config = dict(
    arch='repvgg',
    crop_scale_min=0.8,
    kernel_size=3,
    num_labels=17,
    beta2=0.999,
    lr=0.0028,
    shampoo_beta=0.95,
    adamw_lr_other_params=0.0025,
    warmup_steps=1060,
)
Rows from block 10, named by matrix and row number. Each number is 128 + 32 x the weight over its row's rms, rounded and kept within 0 to 255. All counts start at 0. Numbers have three digits each. After the name is the row's rms in percent of the matrix's.
# c3: 3x3 conv (model.blocks.10.c3.weight, 256x256x3x3), inputs 102-107, a 3x3 kernel for each
c3.4 095:143126053148108122142186159139048131103131090142115083060123120152125055109130098102132132103033167125164172101094151134100141074163096087100103183097133121150143
c3.5 093:165096146159113161170128097109120107101078127173044134084139139137150135125121138098091044115220121082152088137143161137114082106117143118078125142163086153168062
c3.6 115:122174129092133178082106139169087176101088193096133114146132121166129177144124122130171053103138106077170165126138123121142137093113185127118021102101112108129075
c3.7 095:073094177137096130160110089077194152129138146106150147124144171143074129174114075184167090062134110056165066156204205136145143142102126113157144135121062178168139
c3.8 118:103223152163158144113065075124116132157106136137126109151119148152100094129146147120097104122107141134104165104141140155080139042117228131137128113149142092055117
c3.9 104:115126130127087095109152140148132115126166083172087119135127116141131147107133164091171101154137140145096064134165182156104153119150093110135063177150101119179188
c3.10 112:112116078197173121173105174124147111058115103111111122118135156106132103128128152113149101106139214179122065146087072146151089163102115158124148133174070152151157
c3.11 109:114165158162135080129117124136138116167142082115097133132172135152137156089167120152149087146116169145144111157098099076164126084164145109130137156134188122147123
c3.12 118:065196131128153135130097112112030129197015176155150119099099078132096182129120136125107102106164025105096177125150170089141143136126112147221148128118148050121123
c3.13 089:061134122160175120128102144160116107095138051105094096153094076101108098126115172132086105133187184091111132087100151111138132160108104117140127077052113196127108
c3.14 089:161158093155170147128133160139161145190152186168124129130099138117125108072068135077146160213119133126075081102082049164086130143174238111086111138136139099131144
c3.15 114:165110116115135116167181165137189134138134166114077145138121077144148095074115095144134076096217089096159129112135162108128095171098076160146163196059095163160088
c3.16 102:104117168104102117111154155178099191141104163099151130126127158131166161108128135141099130086106128111169161110152109146161121121173040182195190110226181169139056
c3.17 090:155170135087091156119164120065125128117071169156118140133151132095152149113145111169145113138113108107113101156132113134165107098157092171160051082160127129131161
c3.18 091:077140184162156088116121116195120104171098166161127104160124106131146133101219141090131097086153083109177114137088118151150148170149107128114054081128096081177138
c3.19 084:175105115092089158132107126134139127153157122138160111141143155097137141129146142092139076157146152117085185097087112163075124106101081141158137116060152131098140
c3.20 128:111128167198161140080110107211030193155141132171095138176124113068134124130109117144081175088173166123146154150097150188044115138138137151203112065132118145139141
c3.21 111:136126085091092037084079198120127093097109137185112116073120117109096128098179116103131094173122123125119073136180143130170176095124109164145145190139128133078134
c3.22 108:141146091103134149093142120085122126074073120185076168148114099129077126124130136144080125140131135146171134169131111108124122131162108028132161042012207177156090
c3.23 106:094084184124110076156150163142131179126189103163126095119112173182155115118158091125176067117136100091116144132102112099164091091076174129160103158121141108160076
c3.24 097:161102112113138155111110143134183102095152140147132163116141122079117164145132086079206129165107123113133147129125120135107117082138125182146147133151109155112107
c3.25 120:205127117010106171132167105112150100095159115094193142122143177137160083115144091094138111177146100112069114134110159104122118091127094102139114099137067122139191
c3.26 094:108218136157135122097147138155110200181109207177114053146087106130180129101136171124144107113125150150048142152138127160218125171107126122100144099179176096118169
c3.27 102:092101096133147134134131169118147133164137145144135077110165112184116173091128132176175115085107106175164156111108129120129056156145125136110134137137073092229116
c3.28 088:157079131132125134134134117097120117161132161099112147130155112105121132097129121118151106125146196110156087072101127101109185099127170126189091149125076120138121
c3.29 134:129177123174109132160123148105190056079113166150102117092180127193117157147140077198108112034165186135047111119128133153120095117135131147135118120095091136142124
c3.30 087:130111102181125138113107156136158109092109095112104104109116125115093133092118152099119162156102184091119133148142122112143131118100117115132150094150082107134124
c3.31 091:214186142165187100088073133139166108175125155149163126117157146179112080097151091147151167146112145140107128125146090086121157104108188115113055134138113101113096
c3.32 099:129117059147119135115170172096182085175187042115176033153075120175153097155126175097111099133077149097113144134134091131165078107127121180137119103147143114113112
c3.33 084:098076173139179129111109115146114100142136129130169122129106134140086086160135163109151119111121137091087151113146151131237197101085158101209178129143136141115118
c3.34 094:147226147104109143123157058152126136099167139141109105153125096089103134185097132128178178107137090077190092128123055139050123151117137138113150072148141005041161
c3.35 085:183102095135162112169137136185151134175159119123073110092117135129125173124128103165139153122141085161134151147099098149090087109040195149142143094145133138203094
c3.36 097:077095123160118121082159126184108127168151193088156130090078139130134192128119128144214126113150127090136103136139150128122129093112154163119133180081142171145159
c3.37 088:153174161117099101093144112138110120170131072114155080132084163203111138120138114083083191115158132171081150132126157110137158154128129117087096110079187115086135
c3.38 096:078149069128114142097125101114099127086143139119126128091135171108150102156078143150191133152150107144133143142070142085132128121163129123179123104067122144211142
c3.39 093:148144089154125142126145147167154151150132098151117145126096136108136133117154144132173127066124058116092097134124067143131149114058130169153129046136106156175149
c3.40 106:093067145099144214138208107153096112116114174134133094110144126137114106164116159125126126134153095078197119116169131138132122128125148193134161070089187121141114
c3.41 131:095066121141133122099111148128110059084112120163155081131115160081139144130150140117172107197130131061102167138166140109105170141119089134180163125139095124104079
c3.42 105:157136066044049127112163187127136157167146101149140054168116099091156196110107141082106107067131143085156135184214073129150159104163097058076133122112057161132156
c3.43 092:134181137153132139087099122096109125168126122084210043104137162125074171131174145154179149128196103108144114103119144168139091107095132156084141118156156166160125
c3.44 094:111137122092095149112128169093192125139147171107130039127127130146127146141093144145102141107113189186173124122090115144120085120046092080151210033117143100121183
c3.45 094:111139107104097129126148126127138134104106144137075110146154177175085156163245184180113133141152142165157165130156122074081134106165075087117185105179147132150164
c3.46 110:149166089202147139085107051205069175100074144182170096091092116117151121109153146152119176126098048130074134107168084127111122124116157132139182134145146124098136
c3.47 086:114122121101132113106108128106099132110163112149117092088166121119164121100152145149145146132166115085135120119116149098106101135087121117118163110089095145117121
c3.48 085:171147142103108171131174147065145087176154106106127058145168117097085209117148144152124107098055113070136152109095155178134129114142170190152153105207098134134155
c3.49 090:130126172136140142122145120112134103088147104090100089140118147107143139128159128143096210139111173096090183124096119098110084154099118146152151147053166125093094
c3.50 102:086179139101112126148118139131117189088108207171080111124159136170115113137096111137170091140155175092093155152129188116157162127100160104057160125083142154198140
c3.51 113:129126094120112086109147132105123131154092150105104176112140111110134107157167075111114116155132187061150120098144121116131129144121138126105133080128072149178178
c3.52 116:123141119096161100119118112123134123175084150144113122116115089099137131129143092133114108110129144123215120121134109112087144094094131115122145082112090174168186
c3.53 087:130196145157182063100069145133131191084190151143142134158135133167125107143172084125156093157098037159115152149150134118113063120118029106133085129132129109106158
c3.54 087:166182132152166114222090135077178102112094122128149135135171153116175107131085189156117131094128120146120137109108092107119146128113106187186111118146115116133072
c3.55 107:146153113114082084138141114168171139086181139097132168173161124150091142122131132089142135155118141156103132136158101116178133152107121138152179124089121113115104
c3.56 089:128220112134081099136157102181155077142141139143122112136139110116088141118098090168114146156087123032111140171127111110093091085141170148093098076135099151140125
c3.57 098:186162130125091123122115083116125120119147137158164100120110121052116119126116123142096195160100098189115103156142149133071130126069060119123091130079110103154140
c3.58 090:087107180156138142170137121141108185171192090173141109106148103113124171124135137122181110152121106151132056103167112125179194142120141219149089097170121138132065
c3.59 085:143160123143169092147103136148204198085080174061050156144127103116149132122133105184152103080137078080097137060130093086142110148126194107128197137066147140170108
c3.60 100:106107156083119124142171099111133067157073149115109101121140117133117167126115092160120170157133144131126122078131130173154147098110108160084175090070128105110148
c3.61 092:116048121103124166143167105121131150176074120118148161185102130149125153117141111137100076147121061063142134085113207100207153187167166105185117163083109180078081
c3.62 107:050079154148133126117107135084124138055157133188100163117130128161113144098113149109131144095143153102080205115117090086071133070108132115057096063074114160128123
c3.63 105:081135125103171159111136168120083120114090111113113081102099107102118091095153155123141123097124212124132133146107178189133201185228227078101145143141166156100110
c3.64 089:120126033219086084130136164111137104143106119102132132150077112098108084112055113101133064146091117162123115168094142152140137131136132166115136098128150155126145
c3.65 085:126155177053170151151082118151133113167110116160114116099146160082140131119041120138099140178129127139119118115125174142134207098183121131071167100172115141106134
c3.66 095:180098089123154117165113131116164100184098116171098127115167193136159136098172153109158130122173168075107139088084079213096079122135076076183143165149115095101152
c3.67 095:123140187166119076026086180110090148092151178161131144156089085164133157127175177172143148133142111141109135081187095135170092130141114127112137055065159169119196
c3.68 081:181155163082129114114157107140133107056221153079149107113131190129163083150161065153181088131144152157101076112134153106107094077089091131083129118113122114114176
c3.69 093:130052117053147096154156140136129105199120116145096143162095135090115115171181073081150114167113162102180098168085107126083103102091150108124093074129118084166162
c3.70 103:148182127114137152114135086113166122123120155107152120100059155138124125112118125156130096057119122152165109152099139085176126147127129085163176072099166118123140
c3.71 086:139126101082108135183121145150140152178154200175144154140129091156142119104175123152129102131216096132171129150137149083113155106137130132120167120170144133143103
c3.72 100:072074105106125175173159114113184119104117059110107064147089094129178104115127110108118116147127100131121044114132096111165138100101126134147144115095074153192160
c3.73 110:156087078139077111107185173142120140174182089148117067153101100112158107098174123108162157095137122115138072146145071109149085128149134066118156083125118139149125
c3.74 097:176128101163102129181155101125154151167106117140130141139143137106131144181175131124137131110117146153107118056101159080092183141171073105142117136101144099134109
c3.75 115:116139074116118146132133133112179157088152236104119132165071146098166140099143112132122050068160165149093154106105087134121070152159111124155115108204081166127178
c3.76 091:200192115149097116061097131154170140208102139135125143157150165158153141099142095136177102112166170129153071097153101116110115176141148147118073104138142143072054
c3.77 094:097138060102107125105117163120164091185143096134104147153070130149041130137100104151112117186182128118093085134178107075135146121197188079164154164159069127123140
c3.78 096:138101090129129124151178084082104131111151069170085107071112123080161152110106163138124126108095154158083132128122117151074143184142134058119107131111120155161152
c3.79 092:185181168128136167118176102117127154146190106134114090121153146157132070098137202146117170101174097152131173117105153118146070138100182167171129066119125079162100
c3.80 100:153172027093146184122139167117099109156134105089096111134134146101137183139118132082130067103117138098177100114165085160136101088172140129116151117140073107183128
c3.81 108:078107083091155132122141138107136123154114206145087118128120136133160139102095119122174121125110126136184103101131121145122134124143103146121098146087100137127096
c3.82 092:103126119124107128130149058104107157116157136153129123094158126087124098164107100155143156109105166118086074120096153091121152064099146098111137145179104100098193
c3.83 092:123112177061153086171120113058183085142144150134206081153114138130117064071080181136113137177114136112120116112131152142144151104125103147099173128073152030163166
c3.84 094:143132109087143124117195175121105117138155118087141116101175096074127096116125142130147094206180096067048147119144140113157164160071180072129153133099042149168117
c3.85 119:070097193134083117119120120121170138122149186151075087115152123096140143115126107140102109138166136113097109151123120141109127119156147219025000208179149044209137
c3.86 097:093095113078109088148179144085148170137154144124107174090045098162097137145099079122127101143154140137135123127147104105141179127082146155169124148136145129069095
c3.87 089:120141114118129174132145095082113160097138046144179124104159144156122156123146146112147144114055141128086152132134059114138134058191127063164147094167109132147128
c3.88 101:103176092116093098117150138142128189081124142067119099163147154165194140116140109109092109121137115163147140165137098113165147169170154091127178075079137121073131
c3.89 098:105144118185100079073092126139148136125161119116128111044102100097098114126111116160115097147113148178165128138162121104189151155107157108159091113151163120175144
c3.90 081:179117116157098120187136112134085113091143120112096119077148182087141155064126152134168137161131138107124080102130150134075160106174113121110099102115070110135102
c3.91 097:137112128131157130102134108144146137120164128076138198118119135120124153168112139168113145114146115122211083117174033163114146143130146152090154082203134151073116
c3.92 092:126144210212143093110117136143151097156023177150146138183142115104120104102139125106144115106126100125088102132085077125116142204158114133102108146121113137162134
c3.93 084:140117113165122155119123096132133144066131113144072164134094127111167145119143128131109125085118110103130108114125094157133111154130159085160154101060104201131059
c3.94 107:160136146075119158118185143165134151135139193155180138143141083116101123172154138068173053077156120120213090135165132150160171146173075164077119160146156124109097
c3.95 097:121125198128168131049109171175143133144163098090136106102114151161103192122107178139148128165161134148145091111100102088106115131154073128223147123153137078098080
c3.96 099:141171185113144109117143103076178159091178155126170045145144079137098108141139124075156119102110108094129104110108125083165125152162140148150118136134136136129127
c3.97 092:133197101161134072121090160132159107081096196147098095119076191159111149130032114142148111127114133154197173106137081047128128076080118137061120057132155132099069
c3.98 115:099137067127095110072140130146131147067100127098092142139090144093182145115177056143120150121198148075145113130178137133135112136117188058179125163128097140135132
c3.99 084:116131131146136135148082081136164156126160197107142127123162097164121125110210133117078139124126099152203166101131138118147094120092044067121074128081068110110133
c3.100 119:183188119126103037136152158078089132099246143129135037138134123121158128158166094166085103091099134104144101097146147132137075150126102088148054119164159089076130
c3.101 108:184124084096114086126102150132163097143124135107101165115161099090177127110142113134129113145108216107129151140101145201140102080061066130124146102156111152117175
c3.102 112:155222112193000201055107057123087114092095154101170203097123156101165121123134103107115164120064078090143229104124101079122147193115130149132146132158145118142205
c3.103 109:135076177151080148137196111159139156244015159142142180172151135121123130146106092071137037119212119049216083058154110122110151123127096158096183152120089082117127
c3.104 084:203114114091125163150148134094187147105162146109160128091131203140035131105140098156119174152097132143101154177107093130160096141120116126113099104146237079092200
c3.105 095:070113137087091134118143129102135142093131113098126189172122107120193166110175099116113057183080144109172113143163139083115124107193164149144144110129131135135118
c3.106 089:115138145188193117166125122166197108183156135109114177150136170127067097130175120111059096102137087206142149112106162181072144123156084156074110109151145163079124
c3.107 094:098109101131062144124128159120181099139143120078130080127161153113141112142198096121121150149150158152100115092129132048113176141126100165133084142064059136121053
c3.108 099:171112175132155097151120156135179125110141157097146135125097151102153129082103121142049145131170156193112129130167101094138096110157102140112083125120210156110113
c3.109 100:107138169137198255199179166082175153130152165138046105131145101110147147089124117088115154125220159145115089114134073104091141098113167132161127138147110115177081
c3.110 095:059079099132094146163210128149174135097113166108048192173175117139135108130130200145126117150193162134082099152126176151144138148155087206059105144078063158087122
c3.111 100:130138112128044128041123143124141050168116132179122124191145172149143187112145165091160129141126113128049165163121150159173135196202135132093107140175105128088159
c3.112 090:080161149177064097105098111144131097163122100111198106139061091090125098133144159135132092145108125111108139106147155166164103096179162128130108140140126112116078
c3.113 139:158166148152078059195193113132137100103129197180155124121138140098162150165119122141113132112121131154088148134143143145130089128194134199107134095131140124123091
c3.114 106:167189079216112133123150135161203172194142105099070165181079140052149121093081164166112167155101129139118109135150133137179155134095130094112160118152152151111144
c3.115 110:129169147116093123163073141135179055145109127093116130133125152113103077150148128094170180150156127089097087170169144123129132124123084134143147126138111139125134
c3.116 119:135076132087169133194164216141083099149150159110148089104165137115130160107182120102159086199169167070042083168079146143132153117150145127116114079116126080182160
c3.117 084:070103152094165143161107083091130132137116144151063188130160145220133143089119146156187116075154125080081129142162130128081193147088110114161130175107107102164149
c3.118 118:133164138148122105101063084191107091173154059152221079134127142130121146106145065078149084047095130104168032146140154101165087096139147124116179141124144148128097
c3.119 100:137128111076135133093111072130116139143142128139145102169126196118130106140130108133138161112118132079137200135071115127185053189121152084148096124126141060122120
c3.120 100:108103089094092119094116114083138103110130174133142111135147059074126107126110133123075130137169188110111139097072131116107141148088133126179158144080126059128169
c3.121 121:074114142123096179104138102177042172086115083148055129175116163083161088124138148096164128151148146112080163136125149154128150109072118164113138108127077174183127
c3.122 093:070138139149107145134088097106153097113123132067168113105102135132121094103093097140143082132121160109108145112128121137105144122125178118089099125079140174134145
c3.123 097:243149101064176173074146148092136082125106143179103168146120111132109118124096135150166116197153140067180131109129153098055164117115118099168118104127100122101109
c3.124 090:152111090113146138108131086102087164150113172156091188142101139104058107075124178137080147192113145183115147105112062132072093061134148113165141106145104110164189
c3.125 107:147073207099089168154229171116124176113145153100105125123062065110167130122142163095129120111117134160115136116134155054117168147092152159089057154125150130171165
c3.126 099:158157153080158084141107150168138142104151113102116128119156078099146130089100107106108140099165149129076171139133124150104190116153103153155125130122233061157140
c3.127 100:093165139098096132118133159132105116186148160147093170163114109128108137079133151089111086121166096078130087104130091105174202092071144144141152113112162152177155
c3.128 101:132119066114158181119146117092130097188139080143082102120110122079097150093105155124106167087137126161150113160123120179164076189119180104158094113097117158110191
c3.129 085:069135190182128083142118141109179128115120147116168117151063165141123155089149134060104044115127170132111151127120187146137197153136148078133130131060139134118101
c3.130 087:152179069162132112123129142084136165129174189153071113149105136153112122167071146147148162198085156160202123056144085091117051199113143156140135148132165121109113
c3.131 091:117131141132097172126142129166087198174236120131123120148097110102124105125091098119144131162135097120086145157133131136131098094068137183203091100206130168189145
c3.132 109:132167133103128157144114079125123121059179087176076151116161107122135116115141138172111158169160119157130121077095106157141096138102166165187064108095150114132049
c3.133 088:135112182103129095064166156127137107172103130140143164121086171091135104154133095113081103166152202132110120106094114126140082194105147155160114151109067115071120
c3.134 085:102115155186127122089131120095121124141114064117094085184163155170132131117116112107095072120191126116158066134094136182150166147145088077140115101176111145130104
c3.135 090:162051122165096098130110112119083146102066093138163091117146123093119138156145083114176086080113134161125165132162125165105151107106108136172127102150130125091105
c3.136 105:098112101126154102093186186082128128149124128137074185112152165064095096094132119128115135126155165101158065091145118117107118141122177143141085131105100151141111
c3.137 087:144068097078104113135125102081120136106066120111083153149125177120102139170150161154152116162169094124148133117148189157155153096134120145141104158077106133131124
c3.138 109:134179195077105131130070134140102111232143080123152109131051082136132136119081139156139145109098102153137103128140074115165185124115139107168091141175127051099085
c3.139 098:086152091157149141161111145175110108126115084140131091128131143144109172153123091183092085084055154083167125151100112128137084092142154170097166131136129117138185
c3.140 097:162164100190051099094103126113136110134147118092080105079140093077146104067074109089156097142067116066111160157176140174126072142170084085155138072138202109093121
c3.141 125:082141120106097074164189176125086132138129105174090130130097116182122140139075144142137104124131150094137147175112135153121132126127152145086112120126128111121147
c3.142 094:149119120107158131105096145130141131201076137144080139155131176138099116168107144147072152198077127057134078136124100157189109150141115120086173043094179071120204
c3.143 098:175146201189172138136080110099132097136077073087170133138154182156111201145119118148102117168175174114114150147132174128122055121026136143111072096137143124162187
c3.144 103:113152141166124212079142035120206094088117137129114133172194182113135124187105091123105118170129189139090147084164122204136106182074114073125119117104148124081231
c3.145 100:100104101134147127121077155135123147135117136049131138163070108111122120168087094145091111146117136092148107120148138173144133101146093110127169073070106138097113
c3.146 107:188107085109053088159140123127196077122129122133103139104094084115142083107163084184114107102186121069145117119105085107111101103073130063164116139076157091147183
c3.147 107:104137106206200150089089122064109109176127157196134131122147161084098088121113151140147090166193148144073122087135134102116142146175120117140095074127095118171160
c3.148 098:167108131142076139114141166162157135113109147071111131059110082123178157181059099158104198173115088192100118209138122166123148115105107097091100085127152156106139
c3.149 088:113139095107133105189095085126112138112136086088105114148078158117129126119148145173186179154155178085127179106133135120139104168134110105133163081170096100200109
c3.150 094:090122114095106104139187109120098148188122142146136135147165075094141171179173135122090115107139153087207157110148158110125116081126149086122176131076180063087192
c3.151 094:068107165077159088148124154105109073095179079107137067135131117099153146116129105105135138116164102163163140148135152154173177094120129112087106152058117139065130
c3.152 084:087146184119148141113121134108142106077125134103128158104178114139122141148201121147050093110175140167118090152108137133112106098103139199125133083090084157145094
c3.153 096:129165111141167092094106107121177076143158082103144138111122192122159090136140141159126128096121104092142114124151067150100105119162073114132121132070136138088101
c3.154 082:090151119090112135106162100127134058184162127137111149049146123143133132146169161122136079106055082133161093088120106137174120137141103187094046092099168110119164
c3.155 141:144000147068112163201154114110139139184146185103139104113166107154107114130092128090121115136098155055116118109179126145124118122136058123092125129092124158141102
c3.156 091:193132152144115085127129099146124157129166170087189149134099145031119070156110124116156136122120103103165133124203115168111177180091105151131083094137099104020112
c3.157 085:139106172078106072141127132054108098100140076084131082173116157141149120175166137091079124183141159120097163119086108110114077091152063076114134127140127084168115
c3.158 106:169114125145103085126143136142131121181105119126120140112107142103104147078125134155096076138134096115163123117134110098159156107140108198135181082192124187090091
c3.159 084:103133150109160176125158094121119110117114109183078146126175101124087161118085103100078155107153100092091101133171152125139109135175165108117125120172123153110129
c3.160 090:082110122134148103140129102146102126117101096120038169141116104172153123191120148119147096107102191113159154184095097144170037141147063161102128131154079149037127
c3.161 110:178140099140129114107102091077107189111081154148202087152144143112125116196154083137234143079139173177134134112119175102132119116128120117142091147118102148141062
c3.162 099:168134116086126053129129114164126091086114123119145088130181116194111103116192131111172100125104089128179085142089090091146150130108073178077142133178163109136098
c3.163 120:092076122125139134136159116130131066126118071132148111125130122148120113112084142169086130143129114085116098140114089162220128163181127099172146170060130077124203
c3.164 096:108183150056150122118085129139142189093111107155110140061116142080102129194151143135174126108077129148106160131089127159126106148182170170149148113094134103113117
c3.165 098:170089084148150118145148145162162105102110102122081171098131096148085163085155135130157185116164101104124096184084106166161092198148078126124141117081061137133076
c3.166 096:222184147115119105099110093120186076152148135168170090119097081132123160150127094127140112139165130106121106109115084102119094096121108177102059117124174179106202
c3.167 108:097092117094120171077189132112125073168106179133093124108117130076139135153078112065142095172094114083144121099110148170116123102101126158115113157113090062122159
c3.168 102:119074158085143098140157155085181151106162170103075095083173148123152094125127115220148083137099115140149158177183166113158127154171121138132143087138104171155076
c3.169 088:146118153155153127137108101117137088125142105128134120159138117125120058118053142137176089179087095072077142141147188072128112119136138098150150144117061182073132
c3.170 103:241037107052159173126156138129144074204080080162088104104137143145110153101143166092077162116156124070098093137168122180137132065124069165115141169129149149132154
c3.171 110:048108150147097075170095134110128142162085166131170102101147095116115125125123109131135053114164150126094045082102161102111140141144118148128085113157151113166170
c3.172 079:185171129183125046073076107144101201128118089115075148169105116177148109162143108125163105149159092115113087114132062110112147085168201110159134188098128125138157
c3.173 106:090199092163145118170157137168120147139154205081156128123099100146137060145115073101105129135137175144149042109130144119149180078163163104175104105130155123132103
c3.174 129:099087146108095153198136162171145083135112088159111096153129181124129124153124182101159107097091165142160118138137134151079136160181129121080137132116124160135140
c3.175 122:163210199096063059078095148178071083198121115168136187118116166157165126118165123119142142097143117088231080116155153140124143124141084125168076181125137091064146
c3.176 089:064124179158184123124069106129106146161174103131120096104141114138116109121128144140089179164101087116181095163165081153166172159037155127055185115057093159163130
c3.177 106:096107164086160150126161143128123093148127121139155140128141109107130180119108098163102141137146173112136096116108159157137114106132122102037246151086089120055129
c3.178 093:144096106108183119091131093065170174116183135152176163117153116167145132088157153160112145149133101145079127137150113124169111163061131146125094096232145147144089
c3.179 159:114162148167101151099124162132159097109139117103082144140107131136133127146129136152171099080156084076129153142119081116097111165126147141148076132151122184084133
c3.180 097:081176116173105116145161149107149160098134111098153148116104107084151072122097146129113141177170103100151127139116138118130058108077142188161089145162092200110096
c3.181 105:108129126141113157146119131145141081222105164140119098099090149132122157087133125120155131096099135118070119127170128143128117100098115159133146125196103139147130
c3.182 098:090096180095113116139135127166150025114121043120128122127104134082122138120145188090113108059098118107114048132137128139122083180110088114157131071082153107131090
c3.183 098:115130112123124060152134169165096182115105067138142131115142117115130100125103108133126178039119060080112109171187088096100148156183101120135119147116158117105129
c3.184 092:094139148124154113103145130084116092112156110121152121128103142155088165127111114132118111099151112122125171143163101138210169133142154196161063144112182144148100
c3.185 094:125132119094099119146174139145141090101158183142174172151143169093147135111106168096165133164143095096125113152115116130120095129104081156159133150190166114108080
c3.186 098:166135185168168138133146115145138126108140101096169184085113137113120193097134133155131162136149092219088128148124073108094158118199124113166108134165179089040087
c3.187 094:104108078047089104148154160115119125141140141088166077106181116114129116126087135108129108194189125159118119124141078167118173114112137186134081096114086204136046
c3.188 095:201090130155122152124110159147097125122128120139057157080100090173153116082157109163187182120089092114144077156175143145140125135157104063153177160119135115126134
c3.189 107:119159176136152119186161100141117128073157137129168091121115101078096108132065108150161092068085127055105149115109093142118145120136163104073135117136165113211125
c3.190 095:161190149148104039113122106170203151141142089160100110120154126084131143150134059129113133136163136113144170085107115106100153179122102193132100133119208138159083
c3.191 101:118191076110084109136121147162119114125129117102156135163147136150146097162141101112209083190109100131183113167138093139160125180086129172220143085155082086092117
c3.192 109:142130126076164107159120140160156168155105093101058104105146090144071158102121143127109132103110134088170153179166120136150125124119109096058098161172079139064188
c3.193 080:159200139167133135070109136134164157156156085125134090112083116143144187166077158143100101219191122108135084129088063099154132087146165108197051118135088224164089
c3.194 083:115165163123108073107132099154134103091161173136113163148127142094144109101162067117126110113129122103152131167127109150116089139097118192101102128105140144133140
c3.195 087:101149105189161100175134162114148134127114115083142162126115135101160120111106060136123139120108201099102096119141122138137187110081101075071147140141123097198154
c3.196 099:125197150117119128102147158176080141111148132061166111095163077113146174089133171122121151097122078167188078158097122130149060138126092161072156112145119110117124
c3.197 086:134175152094137115140024043087117102125146146100125113096170113133136122150167109127139114123136189113097162065143187114157184183130101056121164127055124134133100
c3.198 088:142078126143120161121172079094139103055085136131131108098158113088142106089153109099127109140120078139107112098121097114164059131115119120166089102107121150126145
c3.199 091:091091136077089181137164128127140080164166104106115079156135126149188132115127142113096164115108105037205120129119166125099186157143157144098140145064051129115113
c3.200 086:166111155100176057135133189101157138119136151127125125175128104112152139164181144161106138119097113129126151086140078164103112181177165082118154120113144165096094
c3.201 082:116062056133080090129118136117077154102120097081131125095165158136180167123220063090136076199092135137134141122144109131130105118123083122124118110149076109167123
c3.202 092:099106123129142148119135125118142128077129067061160089135090132206105145161174115109179056141095140126070118149184113159144216153237227127153084140092110131110136
c3.203 091:092151176140093064068080185109148131132058061093081053134146174132106212081157189171145143107176090146119108146126109126097148179182175140169192093092064105058135
c3.204 095:101088140151152119180063128120134092181141140128121166106156136145106201158154122167168147111151077145145101143094137170120166143172124205124109134139079158134114
c3.205 104:068126099085140155128169136142146136059142095068111120139106133104128125150135153128197138113127145160137105119131063144131127149118080112157129116136153107082154
c3.206 086:147149148097148124078122127101123124143100132137116106117111100123116064089090141126116081137080075131166099146107124089111137130152086157121145159140081161104037
c3.207 108:145197164101099126128132086163187088101103117111137149133120128173147149156150141128112138136093201174101141175130107080111143148125054031044118102129164122140094
c3.208 100:160166083083131103111165171159122127113139150176121113146104099111108142156137110115120083109105083135157096083134123117108125143214135135162125087141146138167169
c3.209 114:088109143160157122122125092136139120107122145120190131136175166112139148132149178069075159080121118147080142143077136123134084162140145146084121120135100130160095
c3.210 098:161144111158120100121109186141125112078158136140177044140152157168074120111154150207109154141138071177146101128118123112136140133112114090130084170053164124089147
c3.211 091:104115102159157128136174094180110175123099103138174146142105138156164136143147114117125122125142173107141076169163241113142098149128185180153164126152151165163142
c3.212 105:082169072197101122117117179076102168141153115168095133084140181124181104080161119109063174104133152084202105138159097135105115161128155167104109151106215106095150
c3.213 081:141173155150148126141116117123136110123121147165111173066132149162147138144128088151127137140126116093108066168141132154125167114112175135100134112164125107088090
c3.214 099:149116102113147101131071155148139132148123144115152133132151108103149113103127128127176146082101079130121169126154126077086197124159116124103169118155119091090143
c3.215 116:148090164085163118143101056120128160132117065119102119158151101090139124129148086130110058115104099125157029128133123109149118149138169138146212043141207101093155
c3.216 090:094108124132142179143143163080103161105110137184099111088165105118140126101117119158130110101126078087145181118122153105138176132192132138138070139124123108114104
c3.217 112:122114157086149128095080134104105136124138078158118099090144114156151160127090106123075083129181115104187178113134147130116118124113120130070147062115068134166128
c3.218 089:082141114085126134162119153129144078154135154152097195108096120140088133125111112055083132118143094109133072078118072056171073072026104130120185107126075116119117
c3.219 099:126128044151124102122137133092173158149176187147139135135134104142110176133161111102123090124147210085158146067101189110087121121080120133215156126113151081149108
c3.220 121:091055141107076141152223159140146083166106106172121091181125134149122155113118187134106154097083133088092135089152126121143123134139120141106087149152145168120166
c3.221 105:156153069136112151178125116124153108191111142077103104082116145110089146086151124192119209079095089120081145144192136158105109141103108099135149166114193112057119
c3.222 090:095186110138094149130145150187115110097125165134112103167157113155165155169120149108121135179145105116126095184106084170174139136207102121145153091142116128079154
c3.223 091:149115132206084060122074099072146095135137172120158198079133092146078096092118133176163102086122064174119081141088173082092164121112141092176114058158092180105070
c3.224 092:116153149129161142180123113094140172131144146131103126129146142138182090101167140157149143108149136078123086154144120154170148171149150124044164145090151108137152
c3.225 098:142157104141122142145096102171118155100102104119129122121132175104157178078090146174165049148123156171085093155102070127137144130092139120153110076130097069103163
c3.226 109:144108047077073156175125108149165090160179121091111143159169152182125134133114109122110123129176109114088145104090078130148187170172114103088190114100117104135114
c3.227 084:123165132182161103162081136119119147114104111166099145070101140100152126053185097149104097082124133088124080137135157120179175148202107147158145171172096092177085
c3.228 114:171187150079141089161107120127111172134104085159150165161085105137134140152083116144149104115094175119095184129147105155127136114093147090090198166139114124146120